config = dict(
    arch='preact_resnet',
    model='self-supervised image encoder',
    dataset='views of escape-time and Newton fractals',
    train_examples=72500,
    image_size=32,
    crop_scale_min=0.2,
    horizontal_flip=True,
    color_jitter=0.6,
    method='barlow_twins',
    norm='batchnorm',
    hidden_act='relu6',
    depths=[4, 4, 4],
    kernel_size=3,
    stem='single',
    avg_pool_shortcut=False,
    widths=[64, 128, 256],
    projector_hidden=1024,
    projector_out=1024,
    projector_hidden_layers=1,
    init='trunc_normal_002',
    residual_init='scaled_by_depth',
    optimizer='soap',
    beta2=0.999,
    learning_rate=0.0048,
    beta1=0.9,
    shampoo_beta=0.999,
    eps=1e-08,
    precondition_frequency=32,
    max_precond_dim=1024,
    merge_dims=True,
    one_sided=False,
    adamw_lr_other_params=0.0023,
    max_steps=10500,
    batch_size=256,
    epochs=37.1,
    lr_schedule='cosine',
    final_lr_fraction=0.05,
    warmup_steps=310,
    weight_decay=0.03,
    adamw_weight_decay_other_params=0,
)
Rows from block 8 of a small self-supervised image encoder, named by matrix and row number. Rows with one number belong to one channel. Each number is 50 + 10 x the weight over its row's rms, rounded and kept within 0 to 99. All counts start at 0.
After each channel's rows are labels from the 100 images, of 14848, where the channel reaches its highest value: "top examples" is what is common among them. Only what is clearly more common there than usual is listed. The data: views of escape-time and Newton fractals.
# convs0: first 3x3 conv, stride 2 (model.blocks.8.convs.0.weight, 256x128x3x3, each kernel summed), inputs 0-127
# convs1: second 3x3 conv (model.blocks.8.convs.1.weight, 256x256x3x3, transposed, each kernel summed), outputs 0-127

convs0.117:62 50 41 58 39 28 44 59 59 51 42 50 72 43 66 53 54 50 54 63 60 52 68 48 48 52 51 37 45 36 47 51 47 44 52 40 34 52 39 43 69 43 66 52 34 53 35 39 40 65 62 57 46 63 58 24 49 30 47 58 65 47 64 48 57 61 50 53 49 41 58 46 57 43 42 48 64 37 56 58 60 55 39 47 48 48 35 47 35 37 63 48 72 59 47 57 51 43 55 35 56 56 63 36 62 53 48 56 44 49 58 46 33 31 40 45 67 49 63 56 34 56 56 60 53 43 50 42
convs1.117:46 43 56 64 45 57 45 43 54 48 35 54 64 59 52 57 48 62 44 59 49 68 26 38 42 65 54 35 73 48 49 54 53 57 45 52 52 38 42 45 35 62 42 61 54 43 33 51 58 53 56 52 44 47 44 60 47 31 55 33 36 55 34 55 45 53 50 63 55 44 55 50 51 64 48 43 65 28 39 45 51 43 53 46 32 45 41 55 61 49 38 52 60 37 52 56 52 52 61 43 44 48 54 42 40 46 72 45 62 47 37 59 54 49 70 47 50 28 52 49 38 67 46 42 42 46 57 33
top examples: Newton basins of five roots

convs0.208:51 49 51 36 53 53 42 58 48 51 58 45 51 47 65 53 45 47 46 64 46 41 53 69 57 71 71 45 39 43 53 62 72 58 39 53 38 46 41 49 46 45 48 61 50 56 52 32 46 30 34 54 56 53 52 69 48 29 57 44 49 63 61 48 59 59 62 54 62 44 54 54 41 60 50 54 35 52 59 50 39 32 64 28 60 58 44 37 42 53 49 34 37 19 40 57 35 41 52 48 60 45 43 58 51 59 40 39 50 49 50 49 66 59 56 24 48 49 42 50 49 60 56 39 51 68 48 52
convs1.208:80 64 36 48 48 47 39 37 43 49 47 39 66 55 48 56 54 43 50 53 52 45 57 49 49 36 49 60 56 42 41 39 52 41 48 42 52 73 35 31 41 34 67 37 54 46 47 67 40 61 58 56 61 48 52 56 48 41 58 33 44 49 47 60 53 43 43 63 45 35 38 37 50 37 63 44 53 44 38 50 63 54 50 57 52 50 48 37 47 62 42 48 65 42 53 47 50 53 67 64 58 46 57 29 51 47 33 50 53 56 62 51 40 49 45 49 48 54 58 49 52 46 48 73 50 54 63 26
top examples: Newton basins of five roots; pastel

convs0.255:41 49 44 38 45 52 56 71 49 34 56 68 59 60 53 44 43 59 38 39 41 47 59 63 56 41 41 51 54 56 39 41 68 59 44 69 46 65 39 56 40 48 46 47 24 42 50 53 80 73 55 48 53 53 35 47 29 56 64 39 48 38 60 56 33 51 46 56 46 31 45 53 50 54 55 56 40 51 38 38 56 52 51 40 67 48 53 41 53 39 50 52 45 50 46 44 57 32 39 44 50 53 45 46 38 53 27 41 65 63 43 43 48 42 48 30 46 56 56 33 51 61 55 58 34 53 46 58
convs1.255:49 62 49 54 40 47 32 62 46 50 60 75 67 57 40 48 66 51 49 54 53 48 31 49 61 64 45 48 37 45 50 47 38 37 50 67 46 29 59 61 54 54 52 36 51 65 39 47 48 43 49 38 48 45 52 56 52 51 56 53 43 43 54 32 44 42 45 49 52 46 43 57 63 54 49 41 72 49 35 46 54 65 54 50 62 44 31 63 63 44 53 40 31 37 67 60 54 54 48 27 57 51 47 51 57 40 51 39 43 73 45 52 40 56 53 61 38 56 52 54 50 56 53 44 65 59 25 32
top examples: Julia set

convs0.159:59 53 28 61 53 50 52 56 60 45 69 53 57 50 51 54 57 54 64 46 47 46 39 47 55 64 46 56 50 25 50 41 42 52 44 41 51 42 52 31 51 44 59 45 47 46 56 46 48 64 53 48 46 56 32 58 59 71 54 50 45 35 34 43 66 50 53 53 33 47 46 42 48 45 50 57 46 61 34 51 58 26 50 52 49 56 52 41 69 34 50 48 44 37 45 45 55 40 19 48 49 38 47 46 78 44 54 63 58 23 58 47 47 42 55 51 59 33 35 45 65 47 55 38 63 58 51 67
convs1.159:64 52 48 48 61 58 47 67 45 44 45 36 33 60 36 38 55 61 60 45 57 39 57 52 51 58 56 53 50 60 56 58 48 40 45 53 65 45 48 40 56 50 56 48 36 65 61 47 37 50 43 49 44 53 43 50 54 87 47 63 53 45 46 58 49 42 45 37 48 59 67 53 49 53 57 52 35 44 74 58 40 57 44 62 62 53 48 63 50 56 55 41 45 54 51 71 53 56 56 65 63 47 38 45 77 46 56 34 35 59 44 54 38 41 44 58 46 57 55 64 46 60 65 41 31 51 59 43
top examples: tricorn

convs0.111:48 58 27 43 50 50 41 51 45 49 63 62 43 64 49 52 54 31 30 61 35 67 36 59 61 61 41 21 47 31 55 62 57 44 53 48 46 67 60 42 49 54 54 53 46 54 45 45 42 59 46 39 49 65 68 55 54 62 42 53 58 57 46 47 61 36 55 47 31 53 48 44 53 51 43 46 43 64 38 57 60 42 59 59 57 45 61 61 50 39 55 48 43 38 46 48 46 59 46 51 58 58 46 48 65 72 48 58 50 60 45 39 56 63 44 53 57 47 34 58 45 44 45 37 58 60 12 51
convs1.111:44 40 51 50 48 47 29 38 53 55 54 50 35 39 45 57 34 40 40 37 50 46 53 60 52 29 51 58 35 46 43 49 64 39 51 50 25 53 35 49 54 37 55 26 68 60 55 54 44 45 51 46 50 58 47 48 55 51 43 44 61 50 62 55 50 58 43 43 28 47 48 72 55 53 53 43 50 59 30 35 36 42 47 61 44 63 58 49 44 55 60 48 42 40 49 37 64 48 52 53 49 50 57 44 46 47 51 34 59 50 42 46 43 44 53 63 28 48 51 55 62 63 46 52 38 53 50 49
top examples: tricorn

convs0.181:57 37 53 35 53 39 47 49 56 44 50 60 56 55 58 54 68 53 60 49 40 37 49 42 46 73 69 70 58 60 44 43 65 59 44 67 48 44 47 43 63 40 60 54 34 43 55 55 36 38 42 57 59 53 34 54 46 44 40 28 48 58 64 58 55 47 42 54 69 52 46 53 49 61 49 41 46 37 54 55 45 35 56 36 53 56 49 46 57 60 55 64 50 45 57 53 64 56 46 56 40 46 57 28 39 35 52 46 41 69 44 43 66 42 72 30 42 46 47 71 41 41 49 44 36 70 49 51
convs1.181:33 44 37 43 28 33 45 44 64 47 31 49 50 48 51 64 37 49 56 50 55 52 42 51 60 58 43 62 39 47 45 50 47 49 46 54 37 52 57 67 38 40 48 45 64 37 54 38 62 62 55 40 73 65 39 44 42 46 41 47 51 58 53 53 24 49 42 51 57 41 36 45 35 51 60 29 43 40 49 40 29 36 51 57 70 48 60 33 52 39 63 47 40 51 59 56 44 51 41 32 50 39 44 47 45 47 56 48 67 33 52 54 70 68 44 42 52 55 43 32 58 51 25 53 59 49 42 44
top examples: Mandelbrot set

convs0.225:33 33 42 49 55 57 53 35 43 61 46 48 50 51 53 38 54 54 56 42 52 60 61 47 43 23 58 42 48 53 48 43 45 44 41 40 50 52 65 45 51 39 62 55 46 52 53 64 53 51 58 52 55 41 86 44 52 58 51 45 39 48 54 27 58 39 49 55 51 29 47 52 67 47 33 41 46 75 69 44 61 30 84 42 58 47 43 48 55 38 58 50 44 49 50 37 57 47 45 62 56 50 58 41 67 46 50 34 34 57 56 46 59 42 39 43 65 53 45 42 62 44 48 48 50 50 46 52
convs1.225:44 43 56 47 64 66 50 64 41 60 56 44 52 46 56 56 47 54 63 53 41 44 54 45 59 51 36 48 49 53 47 44 27 54 39 36 53 47 56 33 43 60 47 64 43 33 46 34 52 65 40 50 45 39 65 70 58 33 61 69 53 63 44 47 54 57 49 35 31 59 47 50 54 56 58 62 52 45 69 50 64 47 52 50 41 40 65 52 49 47 44 38 47 50 46 49 54 56 56 46 65 48 59 51 46 51 47 38 49 76 53 62 42 45 46 36 59 65 60 63 46 52 59 55 57 61 47 37
top examples: Julia set; Mandelbrot set

convs0.138:46 40 46 44 58 47 56 47 53 32 44 56 56 36 64 43 53 60 41 43 61 42 46 50 35 60 43 46 53 63 54 49 44 47 47 35 48 50 42 44 79 51 48 51 52 61 35 45 50 54 49 41 43 59 43 42 49 33 39 59 43 42 45 40 61 47 54 35 36 45 64 57 49 58 74 61 57 47 57 53 52 38 56 52 52 51 36 46 46 53 50 40 37 75 47 52 57 53 43 58 60 45 55 41 52 52 56 34 45 35 42 56 54 45 56 37 53 24 72 52 37 43 54 82 34 64 77 56
convs1.138:43 63 47 45 47 58 41 48 46 46 35 54 32 56 50 56 50 55 55 64 59 56 49 41 48 51 48 28 57 58 46 59 48 49 57 31 65 43 40 37 63 39 59 52 40 43 55 45 50 56 63 53 38 42 44 40 39 62 42 54 47 53 66 33 56 64 58 55 28 54 68 52 51 36 65 64 44 63 53 57 52 44 44 24 45 55 42 31 37 52 33 61 31 61 39 58 49 52 72 39 21 65 53 52 64 60 47 47 41 53 40 55 54 50 35 57 53 49 79 35 44 45 57 28 41 49 31 61
top examples: Julia set; cubic Julia set; pastel

convs0.51:52 46 52 50 44 52 54 33 49 52 35 44 53 41 50 61 55 62 54 43 31 42 45 48 52 60 32 57 60 34 57 56 61 56 52 48 42 57 38 48 41 41 48 65 53 40 51 30 48 53 45 51 58 46 28 69 44 43 51 25 68 59 46 42 46 41 50 47 42 51 33 45 58 43 58 36 64 54 54 39 53 34 58 69 36 61 65 59 49 48 63 40 39 59 45 46 59 56 47 37 64 46 49 48 49 67 53 71 67 50 50 54 35 45 58 65 31 55 55 56 26 44 63 44 53 33 62 59
convs1.51:58 66 54 49 62 46 49 50 41 55 38 36 67 48 45 45 54 35 43 29 50 43 53 38 59 50 50 31 29 36 57 45 52 56 41 61 50 37 55 49 60 54 56 41 70 56 54 72 37 73 63 55 58 42 52 56 45 56 55 55 56 58 60 52 66 35 59 32 52 55 60 67 34 53 55 62 76 41 65 57 45 50 51 63 45 48 50 65 45 59 39 68 52 43 71 57 63 62 42 47 44 50 46 59 73 55 46 45 46 62 60 50 41 44 56 47 38 60 49 68 56 65 61 42 40 47 47 63
top examples: Newton basins of five roots; Newton basins of three roots

convs0.211:60 56 45 37 46 54 56 51 49 46 64 51 52 54 54 65 57 55 25 56 55 37 46 58 53 38 63 52 37 52 42 44 55 40 62 43 40 44 42 57 57 61 50 47 32 56 37 36 61 35 50 38 36 61 36 35 54 47 56 43 47 47 43 41 72 49 58 46 46 53 50 53 47 53 36 67 35 52 59 62 53 37 73 41 36 26 47 31 62 43 50 51 44 29 53 55 50 67 52 61 48 58 39 47 45 51 62 62 52 53 51 51 36 40 49 38 62 53 60 62 55 70 52 58 53 37 75 42
convs1.211:56 56 54 68 52 44 38 52 46 64 45 60 46 61 60 61 48 26 41 52 47 59 44 45 59 69 50 34 51 50 51 51 54 50 58 48 64 60 44 41 44 46 41 56 45 45 41 46 63 46 50 53 42 57 56 41 50 51 59 28 44 49 42 47 34 53 52 54 68 53 53 49 71 50 26 55 60 33 42 36 52 43 50 55 25 61 35 38 36 63 21 65 56 52 41 57 42 44 51 62 27 53 61 48 45 35 71 49 51 36 49 57 66 48 48 55 37 39 32 34 35 70 41 40 51 43 64 44
top examples: Mandelbrot set

convs0.99:41 62 42 33 58 50 82 41 45 47 44 39 40 43 54 44 63 57 55 47 49 41 53 53 55 53 59 48 37 54 43 59 41 59 47 37 29 41 71 41 45 39 53 79 56 57 57 63 49 43 51 46 60 52 39 65 71 50 39 43 55 44 58 43 54 51 52 48 52 50 39 48 67 38 55 40 51 69 55 45 40 36 31 47 41 32 52 56 49 72 32 47 41 40 55 45 54 58 51 53 40 58 52 56 37 55 42 47 61 42 49 51 54 57 58 51 37 58 51 22 51 59 48 47 50 42 69 63
convs1.99:51 48 48 47 50 53 45 48 45 52 46 54 54 67 34 43 26 46 60 42 31 57 53 45 39 50 53 55 40 48 41 62 45 52 42 33 46 54 42 57 59 46 60 53 46 54 50 51 53 65 35 65 40 18 56 52 49 35 62 40 45 42 34 48 55 46 68 28 49 44 47 42 53 33 37 35 41 46 55 50 62 54 38 53 71 47 56 39 37 51 39 57 48 62 41 38 41 65 48 37 55 57 50 55 66 31 49 63 47 48 37 57 47 28 51 59 55 49 44 57 60 56 36 61 33 60 43 67
top examples: burning ship

convs0.163:53 44 39 65 44 44 50 41 52 59 56 47 46 68 30 57 58 44 38 80 65 63 50 53 62 59 49 46 48 43 55 39 50 37 54 57 34 54 51 60 51 61 39 56 47 53 42 42 53 43 38 44 49 64 73 49 49 52 56 42 48 40 54 62 67 46 54 50 30 64 66 43 47 52 48 52 40 59 67 56 42 46 53 29 81 43 26 55 58 60 55 31 55 45 52 43 57 55 64 44 37 48 53 46 44 50 36 47 42 38 48 37 56 47 54 50 58 39 45 62 60 45 53 55 66 44 38 32
convs1.163:66 42 42 48 50 61 57 42 64 60 47 46 53 52 54 54 38 40 53 47 54 39 47 43 50 66 44 50 50 53 36 41 62 65 63 50 55 46 48 40 51 63 56 69 60 45 65 39 37 38 50 63 47 61 73 72 50 60 53 43 50 57 46 50 41 49 50 30 40 57 47 52 53 18 35 53 45 34 51 57 55 51 52 46 31 48 45 59 49 37 78 53 51 49 47 41 44 51 55 42 38 52 58 38 57 71 46 49 31 51 52 49 61 45 42 42 31 51 43 33 47 56 67 44 33 48 57 67
top examples: Mandelbrot set

convs0.195:44 45 40 61 54 40 53 39 62 35 39 50 48 51 43 43 63 33 37 51 54 44 36 69 48 52 60 44 48 55 56 56 60 56 61 30 42 57 63 39 44 33 43 63 44 45 49 48 24 55 52 54 65 40 45 50 63 39 38 41 52 47 58 57 46 43 62 38 41 40 51 52 51 24 49 59 51 50 45 57 48 36 61 41 43 37 41 48 37 39 36 37 59 31 68 43 45 27 46 46 47 47 47 45 53 49 39 53 43 46 51 58 47 53 52 23 43 58 42 49 52 33 53 54 51 83 52 50
convs1.195:62 55 44 53 69 39 55 40 37 53 56 48 53 60 54 37 55 32 64 55 46 65 29 48 48 54 38 62 57 31 34 31 50 63 55 26 56 43 45 44 66 58 42 59 49 38 63 43 38 45 73 51 46 45 60 54 48 37 47 35 47 52 49 56 49 47 60 50 44 57 59 52 79 32 63 42 44 49 33 59 53 24 53 49 59 55 37 52 49 58 54 42 51 35 44 39 40 51 37 46 50 44 59 49 59 48 32 44 42 55 51 58 70 33 44 43 49 51 49 50 54 53 37 66 57 30 53 39
top examples: Newton basins of five roots

convs0.247:63 49 50 47 53 59 61 49 53 59 63 50 59 54 56 63 45 42 39 64 43 49 46 51 62 61 71 48 38 44 39 56 48 51 31 59 53 42 56 52 45 52 46 53 43 49 49 52 43 38 51 48 43 56 39 57 55 48 58 41 54 63 55 59 50 41 65 52 62 25 57 40 43 50 56 52 39 33 61 48 52 44 62 29 66 48 46 30 46 39 48 58 40 62 59 40 49 35 49 62 50 59 55 48 51 22 56 60 53 49 51 60 35 64 52 24 52 29 34 56 56 61 47 32 42 30 67 32
convs1.247:37 58 47 51 36 56 38 46 79 40 47 42 57 56 45 53 61 52 51 65 50 51 39 54 43 46 47 58 52 59 35 55 61 49 63 53 54 58 53 43 53 44 53 42 45 58 29 38 66 54 72 65 46 43 61 58 56 56 52 54 61 46 44 49 58 54 50 50 48 64 40 42 54 35 49 58 44 39 39 49 49 47 37 51 54 59 45 53 39 60 34 51 55 47 40 41 46 32 41 66 52 46 56 27 30 29 54 47 41 47 53 52 58 48 44 50 53 30 59 25 43 43 71 65 69 59 60 33
top examples: Newton basins of five roots

convs0.200:50 53 52 60 46 49 41 40 54 39 39 35 43 49 48 40 39 44 44 51 53 17 56 36 58 50 33 67 43 61 53 40 60 40 37 41 42 50 50 86 41 53 50 46 34 44 42 49 52 61 55 55 58 61 60 39 56 58 50 43 41 28 42 51 49 46 53 61 42 57 48 65 58 58 47 51 58 48 51 30 53 48 26 42 46 53 53 44 58 38 63 62 51 70 47 50 57 48 54 44 35 33 43 52 58 56 51 69 47 43 50 62 35 50 24 29 48 49 50 54 56 50 45 63 50 56 57 54
convs1.200:63 40 60 55 38 37 75 37 36 39 46 47 44 40 48 51 64 43 56 59 46 49 37 56 61 67 49 57 58 48 51 51 50 39 58 69 42 44 42 45 48 49 74 57 58 27 56 43 51 48 45 46 42 57 37 54 34 58 47 46 43 42 38 61 63 59 49 43 52 44 48 63 48 47 38 59 51 39 54 45 67 42 49 46 46 52 50 66 34 60 43 34 38 42 48 49 50 55 64 66 52 49 39 58 54 31 38 54 35 41 33 56 34 47 58 44 57 33 43 52 48 33 65 44 33 55 43 41
top examples: Newton basins of five roots; quartic Julia set

convs0.40:51 49 41 28 50 52 51 55 72 42 43 48 50 27 38 67 49 51 71 49 45 29 84 42 61 50 67 50 47 36 57 44 69 40 43 47 32 54 57 61 46 54 51 47 49 43 50 49 46 57 41 53 46 69 52 60 48 52 45 46 42 50 50 49 42 54 45 62 41 56 50 62 45 56 44 58 39 46 42 41 45 26 49 46 53 41 43 80 72 57 44 52 46 37 55 62 48 62 53 53 59 56 52 44 42 58 40 50 40 42 51 41 66 38 52 43 32 44 48 77 50 39 51 51 45 52 54 46
convs1.40:50 46 62 40 31 52 55 35 57 48 69 46 39 43 56 67 42 56 48 50 41 56 47 54 36 40 46 38 41 57 34 42 40 54 41 55 56 70 48 47 49 52 68 59 45 55 45 49 49 34 34 60 26 59 44 48 48 68 46 55 54 51 52 56 57 68 47 49 61 55 56 36 51 54 50 54 44 49 66 58 41 58 31 48 43 43 54 44 50 33 39 46 36 65 57 66 47 36 35 28 52 51 51 77 68 64 48 44 65 55 45 40 50 80 40 47 44 52 42 48 49 57 45 60 51 51 35 46
top examples: burning ship

convs0.131:56 64 62 51 53 31 51 72 57 48 39 48 50 56 40 47 56 59 29 58 49 54 49 50 48 56 74 65 47 55 50 50 52 61 66 48 44 46 38 70 42 41 35 54 50 55 42 45 42 39 51 35 49 53 54 36 48 51 52 37 39 53 48 45 58 44 51 43 44 67 55 61 48 45 33 32 54 36 76 54 47 53 77 33 38 51 56 54 57 47 30 31 35 45 58 40 55 53 61 47 45 34 55 49 63 53 39 59 58 53 56 46 54 65 50 54 62 57 40 69 63 37 57 60 40 44 58 39
convs1.131:46 42 56 43 34 44 42 40 46 64 67 55 42 46 51 62 46 41 47 54 51 49 51 59 43 46 35 50 52 65 63 63 52 43 54 47 40 56 64 56 54 47 62 52 42 59 37 49 57 44 37 53 56 51 61 43 52 34 45 60 48 52 47 43 45 68 36 51 60 36 64 25 52 49 50 68 51 52 56 48 37 54 44 41 40 48 72 49 74 63 46 62 65 43 54 49 50 48 50 30 40 54 70 54 40 60 55 59 38 42 57 45 60 62 49 58 58 31 56 28 43 55 54 48 42 44 42 31
top examples: Mandelbrot set

convs0.21:63 56 70 68 43 42 54 51 33 44 57 48 47 50 51 58 49 58 50 56 42 47 54 64 54 50 56 64 49 49 55 50 47 34 48 71 67 42 29 57 41 32 55 40 36 64 54 35 42 46 38 55 44 55 58 54 56 54 32 51 56 38 57 53 64 55 54 53 47 37 52 44 51 52 68 40 36 30 48 46 73 47 56 72 34 50 54 36 65 57 55 51 49 44 42 44 60 43 66 44 40 73 48 48 45 39 44 53 51 49 68 40 53 53 50 36 41 38 40 62 38 46 42 22 57 41 45 54
convs1.21:53 49 70 41 59 44 42 30 45 41 65 54 31 40 45 44 27 43 45 45 67 58 67 44 58 56 40 64 45 71 40 54 45 45 43 48 47 45 59 57 45 68 27 46 58 53 57 48 69 53 52 34 48 53 52 64 62 43 45 43 58 50 50 49 52 57 27 44 54 43 46 39 62 52 52 54 59 42 60 48 45 53 77 55 53 56 69 57 52 47 38 55 69 37 47 46 40 49 65 29 58 49 35 39 37 49 50 57 59 50 44 45 40 45 57 46 45 59 70 48 46 52 59 49 46 40 49 53
top examples: Mandelbrot set; pastel

convs0.81:52 48 41 57 49 45 56 69 53 52 66 59 54 49 45 39 57 63 70 49 64 39 45 47 60 55 57 72 61 31 42 32 47 43 53 34 51 43 38 60 47 46 53 44 36 49 40 63 57 50 46 34 73 70 56 46 58 40 58 49 45 35 52 45 53 40 64 40 47 62 56 34 75 44 46 55 59 30 60 42 53 52 53 53 34 59 64 40 51 46 31 51 63 49 55 66 52 36 38 51 50 56 42 49 54 50 49 53 56 49 52 65 29 60 43 44 56 51 41 57 34 26 58 50 43 46 47 47
convs1.81:44 56 41 34 47 49 39 72 51 37 30 57 53 55 53 34 65 59 49 43 39 54 62 49 43 97 57 34 45 46 62 57 56 47 51 51 62 37 52 47 50 60 53 39 39 43 46 37 36 56 52 52 54 50 52 58 48 64 54 37 57 59 49 48 44 45 52 49 52 39 70 56 36 46 38 38 51 57 59 57 39 60 50 43 48 63 52 61 54 60 54 56 66 47 51 53 51 32 44 55 26 44 42 47 50 55 62 39 32 54 47 68 56 45 44 59 34 65 50 49 42 49 61 64 29 49 38 47
top examples: tricorn

convs0.91:47 59 36 70 48 44 53 46 37 47 54 51 52 47 57 43 49 46 38 56 51 55 31 45 37 42 40 46 51 21 55 34 52 56 56 31 36 80 48 57 58 46 62 46 59 52 53 42 63 50 47 47 55 67 65 59 50 43 35 57 48 53 38 43 79 68 48 50 55 42 27 42 55 54 43 49 45 50 48 55 43 32 64 68 40 52 53 53 58 63 49 34 53 55 43 52 59 62 50 48 59 51 46 40 54 53 57 58 67 61 62 50 52 42 40 48 67 56 72 48 49 48 66 60 49 52 32 57
convs1.91:48 49 57 57 67 46 41 47 40 51 48 38 38 65 47 58 36 68 42 43 47 48 52 41 67 40 49 31 56 65 43 43 54 56 40 60 40 51 60 52 44 50 37 56 54 61 44 67 31 62 59 43 33 47 56 33 69 38 43 56 36 61 50 53 83 44 57 31 60 50 49 66 68 47 41 45 57 34 30 50 49 55 45 60 44 41 45 35 52 50 48 34 52 64 50 56 41 42 38 53 39 61 43 59 51 42 54 34 52 61 45 57 31 55 48 57 50 43 42 58 35 64 67 43 43 41 54 52
top examples: tricorn; Julia set

convs0.119:51 58 49 32 77 49 43 60 42 62 45 55 58 61 37 52 48 54 57 45 61 41 39 50 50 42 44 55 43 47 20 47 54 60 51 38 53 76 53 57 48 66 51 53 46 68 46 57 32 36 51 50 50 60 47 54 53 60 53 38 52 54 34 44 70 36 54 48 32 37 36 48 44 57 39 65 36 63 53 39 37 55 41 39 57 63 65 52 56 72 43 54 57 54 45 36 51 47 45 52 51 48 55 37 48 48 76 36 51 33 49 55 32 62 65 46 59 49 43 50 53 54 43 52 51 59 58 46
convs1.119:42 50 33 32 47 39 68 53 49 49 69 47 56 46 75 55 73 43 48 55 55 56 39 53 55 37 44 63 64 64 35 51 40 58 41 69 59 58 44 42 59 50 44 59 56 34 47 54 54 64 36 65 51 61 34 55 58 41 64 18 42 41 58 50 78 44 56 62 54 52 53 48 55 45 54 58 50 34 61 67 51 48 42 49 63 39 35 62 45 58 60 61 48 61 46 55 45 49 46 63 52 54 53 36 54 58 44 47 29 49 47 49 40 48 55 42 52 37 40 48 47 53 57 48 31 73 47 52
top examples: tricorn

convs0.253:54 50 34 38 63 55 49 38 32 58 63 59 38 60 40 49 51 70 56 60 48 38 54 50 47 37 48 61 50 63 53 48 50 32 57 54 48 58 39 60 52 45 49 50 47 47 25 38 73 66 45 45 24 55 60 50 43 46 44 40 64 43 46 45 53 39 53 67 48 53 37 53 58 39 52 63 54 43 44 50 44 39 44 73 47 46 48 57 42 49 58 51 36 57 40 43 61 49 48 48 49 49 40 51 42 58 42 62 43 46 46 49 68 48 68 72 29 59 60 64 44 62 55 41 61 61 38 75
convs1.253:55 68 71 46 55 54 56 54 62 60 50 48 44 44 62 54 20 35 47 30 56 57 38 53 46 51 25 57 52 58 38 55 30 48 45 70 52 63 67 54 45 45 71 50 68 40 42 34 66 44 61 43 49 45 56 46 51 60 41 53 54 48 38 45 50 58 25 31 41 58 54 62 39 45 52 49 64 24 58 62 52 40 58 40 34 39 51 42 38 37 55 54 57 43 42 26 45 53 66 48 40 49 43 54 68 44 44 59 36 61 63 58 46 33 48 38 42 73 61 54 74 35 53 44 44 46 49 47
top examples: Mandelbrot set

convs0.34:52 44 54 51 40 43 47 40 61 47 55 45 40 48 44 42 44 57 39 54 50 45 50 56 38 64 34 35 34 58 42 56 43 47 43 53 31 53 54 38 61 50 62 76 53 51 62 38 53 42 53 40 43 56 43 46 35 45 54 60 74 45 44 45 47 70 61 41 40 51 61 58 55 58 47 47 35 55 32 61 40 43 46 50 39 56 33 41 68 50 49 59 33 66 55 47 49 45 66 41 66 43 50 46 52 57 67 41 60 51 41 51 56 45 54 57 46 43 54 29 71 39 39 86 56 52 57 49
convs1.34:56 57 50 54 42 30 45 41 43 43 47 49 52 42 46 64 41 44 59 64 49 60 42 47 59 49 72 39 62 55 57 50 51 35 60 35 72 43 69 36 48 27 59 61 36 46 61 43 38 52 50 53 41 44 44 33 72 42 54 50 54 48 50 37 39 57 57 31 50 57 57 39 51 49 48 47 41 53 49 53 71 60 39 40 53 66 40 36 43 69 42 50 40 59 47 45 38 42 49 55 32 61 54 49 60 42 54 58 32 54 55 46 51 56 40 38 61 44 87 20 59 36 40 54 27 61 52 53
top examples: Julia set

convs0.226:69 58 37 48 57 40 46 44 52 50 60 52 46 57 46 56 56 50 34 35 46 45 39 66 63 49 61 33 59 46 34 49 52 41 48 52 44 58 64 65 47 46 55 54 37 50 54 50 42 44 66 52 40 49 56 44 43 44 53 58 54 70 32 44 63 41 53 40 39 41 49 57 53 53 67 31 49 51 52 46 57 40 64 55 40 29 38 37 28 57 37 58 69 27 46 37 49 48 31 42 59 38 36 56 44 59 62 38 33 47 52 48 36 53 45 48 64 55 40 59 61 63 49 61 43 64 67 53
convs1.226:46 51 51 55 72 42 43 51 44 58 45 50 54 36 42 57 47 51 50 67 59 60 31 50 50 40 43 36 58 40 44 56 38 55 58 46 73 51 55 58 61 47 43 42 54 51 36 47 48 55 63 42 61 53 55 48 48 42 63 18 49 39 64 52 42 26 62 50 59 58 67 57 54 43 48 41 49 45 46 36 50 52 38 44 60 51 26 50 71 44 49 51 47 58 47 49 54 50 48 47 41 56 72 41 60 41 49 45 58 62 30 49 59 40 61 48 59 43 35 51 36 55 45 38 39 41 53 65
top examples: Newton basins of five roots